config.yaml
encoder_arch: "regnet"
encoder_channel_attention: "se"
encoder_depths: [4, 7, 4]
loss: "mse"
latent_channels: 8
decoder_block: "plain"
epochs: 6.2
Rows from block 3 of the decoder of a small image VAE, named by matrix and row number. Each number is 200 + 40 x the weight over its row's rms, rounded and kept within 0 to 999. All counts start at 0.
Before each channel's rows are labels from the 100 images, of 14848, where the channel reaches its highest value: "responds to" is what is common among them; "peak on" is the class under the peak. Only what is clearly more common there than usual is listed. The data: simulated telescope pictures of galaxies. In brackets: how many of the 100, against the usual share in percent.
# conv: 3x3 conv (decoder.decb.0.1.conv.weight, 256x256x3x3, each kernel summed), inputs 128-255

responds to: flattened elliptical (95 vs 9)
peak on: galaxy (97 vs 16.3)
conv.67,178,266,132,217,158,185,250,203,91,160,238,271,205,148,208,172,202,219,161,276,207,213,195,173,202,152,256,173,243,122,204,197,212,238,199,116,218,205,208,206,177,173,163,195,200,153,227,204,170,207,192,298,259,158,261,142,246,85,244,268,245,187,195,215,281,220,180,201,206,169,186,215,245,280,146,129,233,206,201,149,213,121,235,246,124,212,215,214,238,125,146,156,138,229,177,212,207,156,249,214,189,228,148,162,107,246,188,181,278,212,204,142,223,174,220,209,141,195,233,206,188,144,268,170,248,227,222,194

responds to: flattened elliptical (70 vs 9)
peak on: galaxy (90 vs 16.3)
conv.101,195,72,229,136,207,151,223,306,200,219,201,218,173,183,175,190,205,193,173,204,177,196,164,185,180,171,233,209,234,165,167,169,174,230,249,178,221,155,196,130,174,105,154,224,158,179,154,152,243,245,237,290,195,212,174,153,107,253,239,198,238,176,165,211,224,269,192,230,192,251,245,203,221,76,141,222,215,175,216,186,158,165,173,202,226,193,246,204,221,147,139,194,182,199,177,178,289,205,140,221,258,225,163,175,221,200,243,192,235,156,184,202,290,243,192,138,224,201,148,199,251,200,168,175,135,257,147,260

responds to: bright star with spikes (63 vs 25.5); flattened elliptical (37 vs 9)
peak on: galaxy (44 vs 16.3)
conv.217,163,249,315,190,211,164,170,208,166,220,177,239,198,184,192,172,198,213,193,211,191,269,234,223,199,166,218,209,188,211,166,242,167,186,209,205,170,238,257,161,237,278,201,211,307,186,166,248,229,151,160,219,197,174,269,179,173,264,217,236,244,247,175,198,178,238,194,223,221,228,208,161,215,210,182,264,151,170,189,143,306,273,256,233,184,193,199,167,174,112,258,183,145,261,164,236,202,233,216,194,199,295,114,191,202,201,200,208,189,188,179,209,317,160,231,195,297,144,237,205,198,183,229,164,208,268,204,292

responds to: irregular (100 vs 9.4)
peak on: galaxy (99 vs 16.3)
conv.184,172,231,166,174,232,72,181,192,209,0,189,279,175,203,198,217,194,135,203,192,207,185,172,224,184,238,178,220,208,237,261,95,191,216,228,280,185,220,234,167,226,213,178,211,217,228,193,249,182,208,139,204,161,188,195,204,204,184,186,182,179,225,194,189,219,190,183,180,257,217,199,176,237,229,178,191,176,239,218,114,280,193,171,218,214,187,140,238,168,225,238,253,207,171,222,160,83,179,159,227,215,201,210,219,162,218,204,191,87,230,237,177,213,224,245,216,172,214,100,205,232,195,204,191,237,169,159,147

responds to: irregular (86 vs 9.4)
peak on: galaxy (75 vs 16.3)
conv.68,203,260,210,276,239,174,181,260,203,86,212,241,228,176,265,260,211,220,212,278,245,233,208,189,228,232,203,183,175,149,159,128,188,202,139,227,211,175,209,184,163,257,166,191,286,263,203,256,235,210,136,175,166,185,198,175,215,145,171,157,145,0,147,172,181,184,148,194,242,163,213,185,202,205,196,281,216,274,183,159,219,262,185,156,149,180,236,121,189,224,219,181,138,229,194,237,258,177,234,191,207,229,243,157,182,239,231,198,263,242,228,171,169,236,258,188,230,249,173,236,219,205,204,178,227,173,214,226

responds to: edge-on disc (61 vs 9.3); flattened elliptical (30 vs 9)
peak on: galaxy (87 vs 16.3)
conv.156,187,160,259,171,220,214,189,251,203,108,261,289,173,259,97,232,204,135,200,216,190,214,194,217,173,179,221,152,120,171,242,134,185,140,189,234,114,250,236,230,169,203,239,221,228,237,189,257,129,223,196,228,229,144,177,196,168,141,257,148,203,218,212,234,211,191,146,197,177,202,175,182,233,209,203,223,155,183,228,179,240,161,242,150,249,170,173,245,231,187,163,137,167,233,143,134,119,156,243,227,189,239,252,200,201,226,154,211,215,218,148,136,138,158,169,222,182,239,189,192,197,167,217,180,184,228,177,165

responds to: merging pair (37 vs 8.9); barred spiral (33 vs 9.1)
peak on: galaxy (54 vs 16.3)
conv.187,216,257,191,251,195,271,150,197,205,291,194,249,125,210,173,202,127,173,208,156,207,243,252,228,196,263,125,266,199,248,189,223,185,197,261,193,165,190,169,174,138,247,166,149,204,236,229,220,188,210,227,225,227,171,231,166,159,134,257,240,250,170,191,267,198,200,226,214,148,236,211,184,207,198,200,121,230,252,191,212,142,187,219,219,245,188,172,222,146,199,250,198,163,156,220,171,154,207,218,275,162,249,237,198,179,198,148,266,121,234,172,213,213,218,153,134,195,244,215,162,289,196,152,106,194,222,196,203

responds to: winding: clockwise outward (94 vs 13.7); two-armed spiral (62 vs 9); many-armed spiral (31 vs 8.9)
peak on: galaxy (100 vs 16.3)
conv.63,223,156,161,239,220,58,204,216,204,189,195,298,123,204,214,214,186,155,152,253,220,187,154,182,140,161,181,201,183,197,174,239,238,218,232,156,215,150,220,194,178,154,121,252,121,166,194,206,169,163,218,216,228,179,197,181,110,149,180,174,157,219,193,194,179,198,189,204,199,184,135,144,199,148,220,154,140,218,145,224,180,169,173,183,235,139,189,292,138,219,187,212,213,142,165,194,126,215,197,240,225,276,218,251,159,148,205,215,77,206,222,224,191,204,191,190,189,190,196,218,183,194,176,218,126,192,128,186

responds to: barred spiral (76 vs 9.1); winding: clockwise outward (44 vs 13.7); winding: anticlockwise outward (39 vs 13.4)
peak on: galaxy (100 vs 16.3)
conv.132,185,143,257,206,285,183,212,159,212,172,165,213,125,213,202,214,171,170,132,137,170,185,170,168,174,213,109,292,241,281,184,163,189,190,180,171,199,180,212,267,173,195,159,149,249,179,217,193,216,88,200,191,214,256,209,248,118,282,200,191,127,183,200,194,170,206,221,164,191,196,223,177,219,185,299,237,152,220,209,156,125,197,121,202,106,199,179,238,139,227,141,208,204,213,223,221,191,163,209,180,126,202,203,148,188,223,181,214,139,229,226,199,162,213,147,205,208,257,192,152,160,184,165,257,161,182,258,161

responds to: irregular (76 vs 9.4)
peak on: galaxy (64 vs 16.3)
conv.218,290,159,191,186,223,140,247,237,191,116,183,165,257,218,146,215,179,218,221,211,213,257,200,210,210,207,269,218,208,230,254,148,229,230,220,225,268,215,204,199,182,196,264,212,184,209,212,193,152,198,203,203,242,206,234,152,263,217,259,206,169,183,245,209,233,240,182,196,225,213,240,226,242,255,234,238,255,124,197,261,165,164,203,253,219,230,200,168,231,235,227,198,167,199,220,247,59,247,266,183,255,242,195,154,194,243,264,221,302,222,175,210,198,214,130,233,197,202,205,227,216,202,178,210,229,206,246,218

responds to: barred spiral (78 vs 9.1); winding: anticlockwise outward (52 vs 13.4); winding: clockwise outward (39 vs 13.7)
peak on: galaxy (100 vs 16.3)
conv.94,156,150,175,193,186,135,213,267,265,192,188,176,174,276,163,219,165,235,192,144,125,202,226,231,248,207,130,224,181,234,206,226,174,164,236,90,247,164,137,198,168,195,175,286,109,238,172,218,113,162,146,185,249,188,148,171,220,219,278,157,215,235,177,244,184,202,184,120,196,232,244,183,187,199,174,242,160,229,210,182,143,240,244,174,247,202,201,196,208,223,136,181,159,246,199,217,202,163,237,192,201,119,240,205,151,199,178,200,189,213,193,256,125,211,150,188,183,272,200,242,162,178,147,209,129,215,174,228

responds to: round elliptical (45 vs 8.9)
peak on: galaxy (59 vs 16.3)
conv.239,162,162,145,146,257,264,248,185,240,168,191,91,164,160,225,227,200,198,201,227,166,196,188,209,173,174,181,172,153,220,172,138,195,238,151,231,146,231,212,111,225,188,155,167,203,141,265,254,231,188,245,119,170,111,210,224,196,192,211,206,182,149,224,177,180,206,190,250,202,145,184,173,194,164,223,229,167,164,148,141,176,243,213,156,173,191,175,172,137,207,114,112,168,252,170,144,212,184,134,166,229,158,316,186,213,195,213,144,226,177,207,202,230,174,177,156,257,268,177,212,283,147,197,225,172,215,158,206

responds to: flattened elliptical (28 vs 9); round elliptical (26 vs 8.9)
peak on: galaxy (92 vs 16.3)
conv.228,192,251,224,218,221,195,212,237,177,264,206,160,190,198,188,192,192,165,182,189,188,150,221,210,173,213,181,200,219,204,222,188,216,222,211,171,281,244,165,201,211,225,163,143,125,201,198,187,156,245,184,201,257,184,211,162,236,180,191,213,267,257,200,242,199,165,190,178,225,135,202,261,282,183,242,181,203,235,207,207,186,277,163,196,213,226,211,116,228,199,58,214,185,162,205,188,204,187,155,311,171,82,219,195,227,239,221,123,179,230,240,197,196,245,130,224,214,226,268,201,205,198,231,190,163,178,197,143

responds to: lensed arc (35 vs 9.1); barred spiral (26 vs 9.1)
peak on: galaxy (59 vs 16.3)
conv.45,143,173,156,175,159,253,136,218,198,204,169,189,177,161,208,188,187,199,250,199,191,177,135,182,266,137,215,114,180,142,181,183,150,283,116,176,226,219,215,182,162,192,94,153,225,200,216,267,232,190,232,176,165,164,191,192,250,218,213,227,203,141,177,158,236,166,198,176,134,146,151,181,225,216,160,260,297,159,238,191,187,178,195,189,137,195,223,203,171,179,145,179,227,158,200,195,143,159,202,117,292,117,205,210,223,187,166,190,170,219,253,207,233,232,184,243,241,189,211,156,98,215,237,195,214,230,190,175

responds to: many stars (72 vs 34.9)
peak on: galaxy (36 vs 16.3)
conv.81,138,222,178,302,206,263,211,182,138,220,169,193,226,209,226,194,166,118,276,195,157,171,185,183,232,295,174,213,204,221,232,183,200,249,160,209,218,214,270,185,244,213,126,199,227,254,207,228,235,159,201,150,232,198,234,257,156,200,184,257,216,141,163,222,159,221,203,209,166,199,191,191,164,210,195,172,181,205,167,210,195,138,164,221,208,86,186,190,177,169,135,180,158,211,153,189,234,154,226,260,211,185,195,167,256,174,144,184,210,224,132,149,271,216,182,153,221,245,209,130,166,171,154,156,231,214,201,211

responds to: barred spiral (80 vs 9.1); winding: anticlockwise outward (56 vs 13.4); winding: clockwise outward (37 vs 13.7)
peak on: galaxy (81 vs 16.3)
conv.254,210,201,211,118,212,202,160,165,160,237,148,203,135,222,133,236,226,164,185,131,151,199,200,223,207,191,205,311,122,326,199,253,179,178,261,156,213,188,192,232,176,209,189,176,174,161,197,219,158,175,188,157,199,219,258,241,174,246,198,260,153,241,218,128,217,220,239,80,171,241,263,193,244,182,216,200,113,230,218,169,227,172,144,269,180,240,195,192,168,146,147,228,185,201,242,230,90,186,250,236,189,140,248,169,184,177,149,153,46,240,166,193,186,169,190,177,239,212,136,169,184,248,210,194,161,185,232,170

responds to: lensed arc (54 vs 9.1)
peak on: galaxy (79 vs 16.3)
conv.96,190,287,171,201,162,250,183,173,197,138,221,291,149,214,202,237,188,171,267,271,219,210,212,194,191,207,245,166,139,174,270,214,194,206,185,222,194,180,185,200,209,216,204,284,132,196,117,260,209,247,201,250,142,207,161,156,209,155,259,234,189,194,174,202,216,194,186,160,222,189,206,196,211,223,199,219,164,226,208,184,319,223,232,199,204,175,182,180,144,158,193,200,201,219,169,197,353,157,219,187,187,178,97,164,168,239,245,205,95,229,228,173,223,198,184,180,165,175,247,211,220,133,173,179,163,178,203,209

responds to: flattened elliptical (30 vs 9)
peak on: galaxy (76 vs 16.3)
conv.194,181,242,176,213,194,219,174,170,203,94,176,204,121,147,214,163,192,215,207,184,168,226,240,227,185,221,154,138,263,240,188,200,207,162,151,171,172,125,158,177,229,175,186,145,154,151,216,216,236,201,207,230,182,172,243,204,186,166,207,187,194,228,178,210,98,167,219,204,154,225,139,205,192,140,190,177,201,196,190,175,168,137,275,232,221,203,199,190,200,208,240,172,218,197,109,176,165,197,225,176,201,226,134,160,156,112,181,180,182,159,232,126,181,213,147,224,148,191,160,203,191,288,239,153,133,216,208,242

responds to: irregular (68 vs 9.4)
peak on: galaxy (94 vs 16.3)
conv.110,210,218,217,253,164,254,261,180,162,153,193,137,271,136,272,179,215,190,226,200,155,201,160,192,185,187,251,176,184,194,165,173,151,239,197,231,200,139,160,250,182,238,187,192,220,155,121,160,182,143,221,99,174,131,240,184,161,245,163,245,187,226,194,212,178,167,203,153,134,192,220,221,169,86,244,201,174,202,230,187,120,103,215,172,142,163,249,251,187,185,173,139,184,195,208,207,225,189,215,237,217,164,182,202,183,224,178,200,230,165,212,90,241,244,209,201,184,190,152,207,133,207,190,166,195,216,209,141

responds to: many stars (61 vs 34.9); barred spiral (40 vs 9.1); winding: anticlockwise outward (31 vs 13.4); winding: clockwise outward (31 vs 13.7)
peak on: galaxy (44 vs 16.3)
conv.30,205,164,260,138,209,215,212,187,219,97,208,129,92,155,115,213,173,209,146,160,217,150,179,190,203,266,204,150,170,172,190,172,207,298,231,223,216,110,193,228,182,149,191,203,177,179,192,254,298,246,262,202,210,241,195,153,163,150,214,169,157,133,222,178,195,142,178,257,144,165,225,176,164,200,163,216,201,218,251,175,234,211,98,164,184,194,212,186,184,246,188,261,188,221,229,225,199,221,179,182,220,162,203,148,204,165,261,190,40,275,243,121,155,222,157,178,241,218,122,203,239,192,210,169,189,185,238,231

responds to: winding: clockwise outward (100 vs 13.7); two-armed spiral (65 vs 9); many-armed spiral (35 vs 8.9)
peak on: galaxy (100 vs 16.3)
conv.139,163,155,182,188,207,112,204,263,201,166,204,287,126,142,218,204,133,166,230,137,156,204,159,192,194,272,161,143,208,204,223,208,164,239,139,287,176,229,171,166,203,213,226,184,232,182,139,171,197,211,189,230,195,200,214,239,191,170,240,194,149,229,207,206,219,206,190,154,169,231,127,196,173,168,198,189,259,204,210,214,69,204,145,167,245,179,183,209,255,184,198,203,185,178,144,244,98,179,221,215,233,190,165,206,156,197,202,197,252,192,231,235,168,214,224,224,223,178,108,169,147,242,234,228,204,206,177,192

responds to: edge-on disc (32 vs 9.3)
peak on: galaxy (50 vs 16.3)
conv.109,187,299,163,232,175,236,186,187,188,220,188,202,180,255,163,227,169,173,237,244,249,226,259,236,172,179,191,238,165,202,240,298,200,256,194,175,171,246,223,201,203,207,277,253,164,243,219,228,178,217,208,172,182,219,157,151,189,193,143,197,212,186,202,189,213,242,156,151,219,239,264,227,167,302,208,129,151,254,186,207,142,230,276,222,217,223,204,91,207,169,261,226,226,172,233,249,196,183,228,160,233,168,244,223,121,229,270,265,119,226,181,187,189,236,211,228,130,182,237,262,272,140,164,174,159,218,168,225

responds to: irregular (44 vs 9.4)
peak on: galaxy (66 vs 16.3)
conv.243,228,130,195,217,213,215,174,230,210,251,153,232,219,151,210,268,212,216,224,206,122,168,190,212,216,212,203,240,175,227,201,203,216,206,218,221,283,167,234,188,184,171,233,213,247,196,227,144,257,272,214,211,181,179,161,211,246,208,154,153,203,126,210,226,183,209,183,226,214,163,191,133,156,158,199,162,220,186,97,209,270,202,206,204,206,243,227,199,84,162,136,233,209,192,128,170,214,230,278,231,190,228,235,174,205,188,270,151,173,228,199,148,184,269,136,217,247,240,219,258,252,265,160,167,208,177,202,253

responds to: winding: clockwise outward (44 vs 13.7); two-armed spiral (29 vs 9)
peak on: galaxy (59 vs 16.3)
conv.229,222,186,151,154,185,249,125,125,192,257,189,217,165,196,150,196,174,194,194,106,183,206,206,258,164,241,234,148,187,215,196,245,173,249,270,176,158,252,160,208,190,216,228,225,197,175,299,197,154,179,250,196,251,184,188,178,186,154,179,156,205,188,193,189,226,111,188,200,134,223,245,201,214,221,255,203,118,237,175,154,192,193,242,172,213,220,184,166,116,192,186,232,192,191,205,231,146,206,227,209,172,190,312,217,190,148,171,226,151,217,120,168,208,199,165,141,142,233,194,93,223,170,216,196,100,138,199,138

responds to: irregular (97 vs 9.4)
peak on: galaxy (83 vs 16.3)
conv.114,178,238,181,240,176,229,197,140,175,47,181,195,167,195,195,220,199,112,293,99,260,155,253,187,173,191,164,200,167,249,169,78,201,239,244,212,141,221,197,126,204,240,167,255,209,210,177,193,177,172,171,252,212,199,162,217,129,184,186,176,264,198,208,175,181,198,180,205,198,221,203,150,222,167,212,205,165,153,193,137,289,191,206,201,243,185,117,205,185,217,233,200,166,212,215,202,175,232,170,181,172,213,210,208,111,179,174,178,103,185,203,198,190,235,240,170,191,173,228,215,179,236,148,198,196,157,190,198

responds to: merging pair (31 vs 8.9); barred spiral (30 vs 9.1)
peak on: galaxy (57 vs 16.3)
conv.185,199,177,251,206,190,112,230,161,167,271,240,129,178,225,156,270,226,239,269,252,187,259,241,206,176,163,243,174,192,202,154,137,145,174,142,154,268,152,145,248,152,162,219,212,238,183,164,143,257,182,184,211,167,271,185,187,182,208,309,182,180,275,128,187,216,157,217,210,214,233,208,245,227,173,240,210,204,218,213,231,164,113,224,206,155,181,189,256,96,212,299,237,182,121,177,199,231,180,155,252,264,314,181,219,116,140,204,243,244,150,357,162,126,213,186,204,179,212,186,203,134,190,292,258,222,242,181,196

responds to: barred spiral (26 vs 9.1)
peak on: galaxy (47 vs 16.3)
conv.148,89,213,159,224,178,168,159,88,182,280,151,320,184,212,227,196,129,195,262,222,259,192,230,219,286,255,211,190,165,180,173,145,176,75,151,202,177,138,168,204,162,228,226,172,228,189,227,185,197,163,197,230,195,174,202,229,229,212,208,181,237,218,229,154,159,153,222,216,182,219,250,219,244,215,196,254,131,106,219,182,269,298,181,253,213,171,185,205,220,236,175,77,184,136,217,206,219,153,195,170,139,208,201,227,200,215,86,71,199,117,179,172,155,165,208,202,165,246,203,94,228,173,201,208,226,125,200,236

responds to: edge-on disc (83 vs 9.3)
peak on: galaxy (100 vs 16.3)
conv.166,198,222,243,140,229,217,138,206,165,115,192,346,158,208,210,240,190,197,206,240,266,192,187,204,197,218,186,249,154,207,205,93,183,166,213,183,206,187,252,193,172,250,160,244,209,214,204,222,220,174,246,166,198,215,233,221,214,221,175,208,176,182,214,203,206,193,185,215,227,219,169,228,239,228,201,236,189,202,184,113,240,234,196,224,187,199,199,207,147,174,229,194,193,224,228,222,190,193,249,206,183,168,275,183,177,191,201,179,264,218,272,158,200,243,237,215,212,229,108,199,214,201,180,208,152,189,218,156

responds to: barred spiral (95 vs 9.1); winding: anticlockwise outward (55 vs 13.4); tilted (40 vs 18.3); winding: clockwise outward (40 vs 13.7)
peak on: galaxy (75 vs 16.3)
conv.93,215,237,145,221,189,100,275,211,154,210,255,149,205,274,98,227,207,223,272,201,184,163,180,166,186,212,222,188,181,240,272,177,236,234,206,154,176,213,236,187,213,205,211,234,149,196,215,176,150,293,176,238,231,179,145,235,238,211,201,124,185,145,236,179,196,274,179,245,197,227,224,132,185,273,134,217,235,221,194,205,191,169,203,211,299,191,209,163,242,217,126,226,208,190,159,203,110,237,204,179,260,210,213,149,165,233,201,123,278,195,160,248,131,190,127,215,192,133,225,245,197,276,195,194,166,188,189,264

responds to: winding: clockwise outward (81 vs 13.7); many-armed spiral (71 vs 8.9)
peak on: galaxy (79 vs 16.3)
conv.138,195,238,178,189,188,131,169,280,155,183,247,204,219,225,81,271,252,151,205,172,200,160,183,210,203,225,178,194,184,114,252,200,176,259,178,216,197,203,180,235,122,176,227,212,184,189,240,216,190,149,187,237,219,159,216,210,178,180,231,163,145,212,196,184,233,270,154,190,195,163,177,132,248,253,210,167,254,180,225,213,206,217,163,217,182,183,196,241,267,152,157,163,280,129,173,234,196,154,214,191,238,189,214,197,234,228,224,211,256,194,224,155,151,166,187,278,189,213,143,153,223,213,173,254,228,224,177,234

responds to: barred spiral (67 vs 9.1); winding: anticlockwise outward (44 vs 13.4)
peak on: galaxy (35 vs 16.3)
conv.12,144,245,225,217,178,134,238,205,233,193,209,97,166,239,173,236,161,146,303,154,217,177,186,185,200,212,111,195,197,219,159,174,222,209,237,179,180,254,136,208,207,104,180,259,199,197,120,225,101,178,200,284,178,249,191,189,192,248,213,202,213,248,196,214,171,214,202,238,228,204,131,186,178,218,137,201,166,267,225,253,93,157,254,218,239,167,202,182,284,166,162,206,183,167,212,215,145,200,197,179,245,182,162,204,172,280,186,231,179,177,185,234,232,172,179,183,212,171,139,188,254,230,188,207,196,201,224,224

responds to: irregular (73 vs 9.4)
peak on: galaxy (95 vs 16.3)
conv.72,167,191,146,191,174,273,274,206,172,196,188,175,186,216,175,223,229,223,238,246,220,198,214,188,237,177,204,148,231,167,119,108,171,215,176,189,161,191,223,175,220,230,200,160,234,194,196,143,164,195,202,164,180,175,200,124,228,195,228,153,219,85,215,185,225,223,173,227,128,159,191,177,149,209,174,175,221,151,198,180,252,209,336,164,178,206,220,250,241,230,151,155,225,152,221,245,192,187,76,201,222,215,247,191,289,265,180,246,147,220,328,179,200,204,205,105,207,185,186,181,236,201,247,279,248,229,161,196

responds to: winding: anticlockwise outward (99 vs 13.4); two-armed spiral (51 vs 9); barred spiral (45 vs 9.1)
peak on: galaxy (100 vs 16.3)
conv.20,176,207,169,192,145,201,221,198,203,235,261,262,201,228,211,125,160,163,172,145,204,233,201,167,150,128,243,207,202,127,205,137,206,144,139,195,181,169,238,212,135,205,194,129,186,186,195,118,276,269,169,142,174,190,210,183,189,191,308,132,146,175,157,299,186,240,250,171,170,147,206,228,130,211,176,157,202,142,218,184,213,184,169,173,219,157,212,190,217,214,101,216,209,259,146,226,156,165,190,273,142,213,283,103,169,222,127,137,245,224,219,168,175,175,208,151,182,242,291,192,179,162,136,210,211,122,189,199

responds to: merging pair (80 vs 8.9)
peak on: galaxy (100 vs 16.3)
conv.199,210,233,206,157,198,174,133,211,188,318,231,258,218,203,203,291,205,157,245,179,167,145,198,198,224,236,209,241,200,188,217,214,239,176,223,193,258,125,162,174,246,199,107,163,197,171,197,213,256,192,192,242,247,202,232,183,187,145,212,165,193,230,185,234,190,197,195,230,174,167,209,151,236,185,218,200,182,244,226,206,165,330,233,181,120,213,172,171,125,177,231,224,188,172,219,187,134,224,154,175,159,204,193,249,217,183,179,242,69,222,193,168,177,254,237,198,209,191,219,179,192,180,230,225,181,284,174,146

responds to: bright star with spikes (66 vs 25.5); flattened elliptical (25 vs 9)
peak on: galaxy (39 vs 16.3)
conv.193,172,166,238,215,208,348,186,180,176,240,230,213,217,189,187,209,180,233,171,147,213,215,145,174,161,196,233,116,224,234,176,306,188,242,121,242,164,172,262,295,208,192,174,229,156,104,208,220,163,192,199,192,208,187,198,134,217,169,195,212,213,199,142,154,176,183,158,150,154,192,171,190,186,140,241,229,200,142,169,184,204,209,223,155,109,235,161,202,191,184,200,203,190,235,188,202,189,165,209,216,292,209,244,186,272,225,239,219,178,204,146,214,237,241,136,152,273,170,197,98,174,154,203,231,248,228,211,239

responds to: lensed arc (71 vs 9.1)
peak on: galaxy (58 vs 16.3)
conv.90,223,180,210,163,281,121,258,162,210,147,233,253,223,224,203,181,188,169,190,229,148,237,168,207,183,154,200,194,255,148,201,114,211,159,194,149,287,177,169,219,211,218,144,152,248,187,212,174,184,183,236,208,139,193,198,159,207,252,211,185,184,214,238,240,192,239,159,238,232,150,164,205,244,124,160,119,248,171,193,159,234,274,172,137,172,158,204,215,188,233,130,168,151,230,208,212,209,197,262,216,214,132,191,71,176,248,169,226,240,193,191,182,201,191,232,173,256,120,199,216,108,198,191,202,208,256,251,150

responds to: winding: clockwise outward (82 vs 13.7); tilted (64 vs 18.3); many-armed spiral (48 vs 8.9); barred spiral (46 vs 9.1)
peak on: galaxy (86 vs 16.3)
conv.51,228,155,147,230,167,95,146,233,253,238,229,215,227,219,153,176,182,157,172,199,221,228,189,225,191,152,215,151,145,226,221,161,200,180,157,247,205,204,203,156,238,215,206,173,230,181,209,297,132,164,224,229,134,179,195,204,181,154,158,167,173,189,190,218,214,221,210,153,203,225,253,211,207,241,217,221,95,238,152,193,118,243,249,200,193,235,214,185,192,216,244,222,162,250,207,187,167,207,196,245,114,161,156,232,128,206,267,164,216,166,218,184,150,163,214,243,157,183,175,251,218,160,220,227,146,206,280,157

responds to: merging pair (92 vs 8.9)
peak on: galaxy (98 vs 16.3)
conv.219,188,141,125,104,192,237,147,161,202,248,217,241,294,189,228,160,194,196,158,236,216,175,219,123,173,157,190,195,221,187,197,176,237,155,170,201,218,256,202,323,270,111,171,153,162,222,225,196,216,90,163,236,181,207,151,186,228,244,183,172,183,208,213,169,202,162,229,217,189,145,197,187,213,210,181,208,191,300,172,204,165,254,213,167,215,196,203,95,172,193,193,178,250,217,169,245,187,225,212,159,131,204,215,209,212,213,201,242,237,227,219,202,190,204,329,194,215,184,220,198,190,205,181,209,183,198,139,173

responds to: lensed arc (68 vs 9.1); ring galaxy (31 vs 9.4)
peak on: galaxy (56 vs 16.3)
conv.53,192,224,193,262,217,283,233,191,187,263,199,339,113,248,164,172,204,198,217,204,180,186,221,224,199,202,211,199,169,228,247,164,199,210,205,210,189,180,193,228,201,141,247,223,111,216,147,269,123,145,134,229,173,211,177,226,175,225,207,208,190,193,232,220,168,183,162,214,217,215,174,216,196,177,214,213,198,236,191,175,264,250,213,191,193,190,201,209,165,210,184,194,151,219,215,177,200,211,196,204,199,151,111,192,240,189,216,172,45,221,65,221,188,165,184,186,246,158,240,224,236,217,149,229,213,183,187,195

responds to: round elliptical (93 vs 8.9)
peak on: galaxy (100 vs 16.3)
conv.113,255,109,214,197,189,173,162,196,149,203,201,236,119,234,223,194,157,189,199,205,113,249,104,187,215,226,234,218,240,199,128,167,227,102,156,236,199,180,235,220,163,243,231,195,254,204,156,266,234,161,237,283,221,215,240,153,169,193,202,173,247,170,195,208,175,162,188,197,161,219,220,156,236,125,222,224,211,138,221,185,277,150,102,148,235,172,174,198,205,179,262,201,216,167,204,214,190,238,235,220,205,229,214,237,270,114,184,244,233,201,214,253,169,187,235,231,215,199,210,176,233,157,183,171,228,222,135,205

responds to: flattened elliptical (34 vs 9)
peak on: galaxy (60 vs 16.3)
conv.57,132,178,186,233,208,272,213,180,205,221,183,136,230,198,255,207,135,200,101,145,239,261,237,212,174,192,200,228,136,148,153,228,182,128,312,217,173,246,150,256,258,193,236,200,199,197,204,208,162,114,216,170,186,176,217,167,176,200,202,218,237,186,162,179,201,149,212,193,193,279,225,240,141,139,237,175,75,189,210,253,157,226,200,189,116,233,236,221,185,259,268,231,174,184,232,170,191,156,204,251,117,208,184,308,230,105,152,215,212,171,158,171,235,151,300,153,167,206,268,170,255,87,160,200,244,184,192,214

responds to: winding: anticlockwise outward (54 vs 13.4); winding: clockwise outward (36 vs 13.7); many-armed spiral (34 vs 8.9); two-armed spiral (34 vs 9)
peak on: galaxy (77 vs 16.3)
conv.73,169,227,139,180,162,230,194,197,192,286,196,165,197,243,207,174,164,216,147,176,189,197,134,190,157,187,214,205,164,249,220,249,226,206,281,238,230,216,218,212,199,170,203,222,191,192,249,230,140,219,228,226,162,196,198,173,247,223,246,131,204,193,167,190,206,154,163,161,243,260,260,204,169,264,144,179,169,241,280,184,144,258,171,222,211,255,199,133,140,201,169,224,193,202,182,242,171,221,241,232,191,134,272,186,71,192,261,191,240,247,191,219,223,165,186,201,186,159,78,241,298,158,200,198,130,240,201,241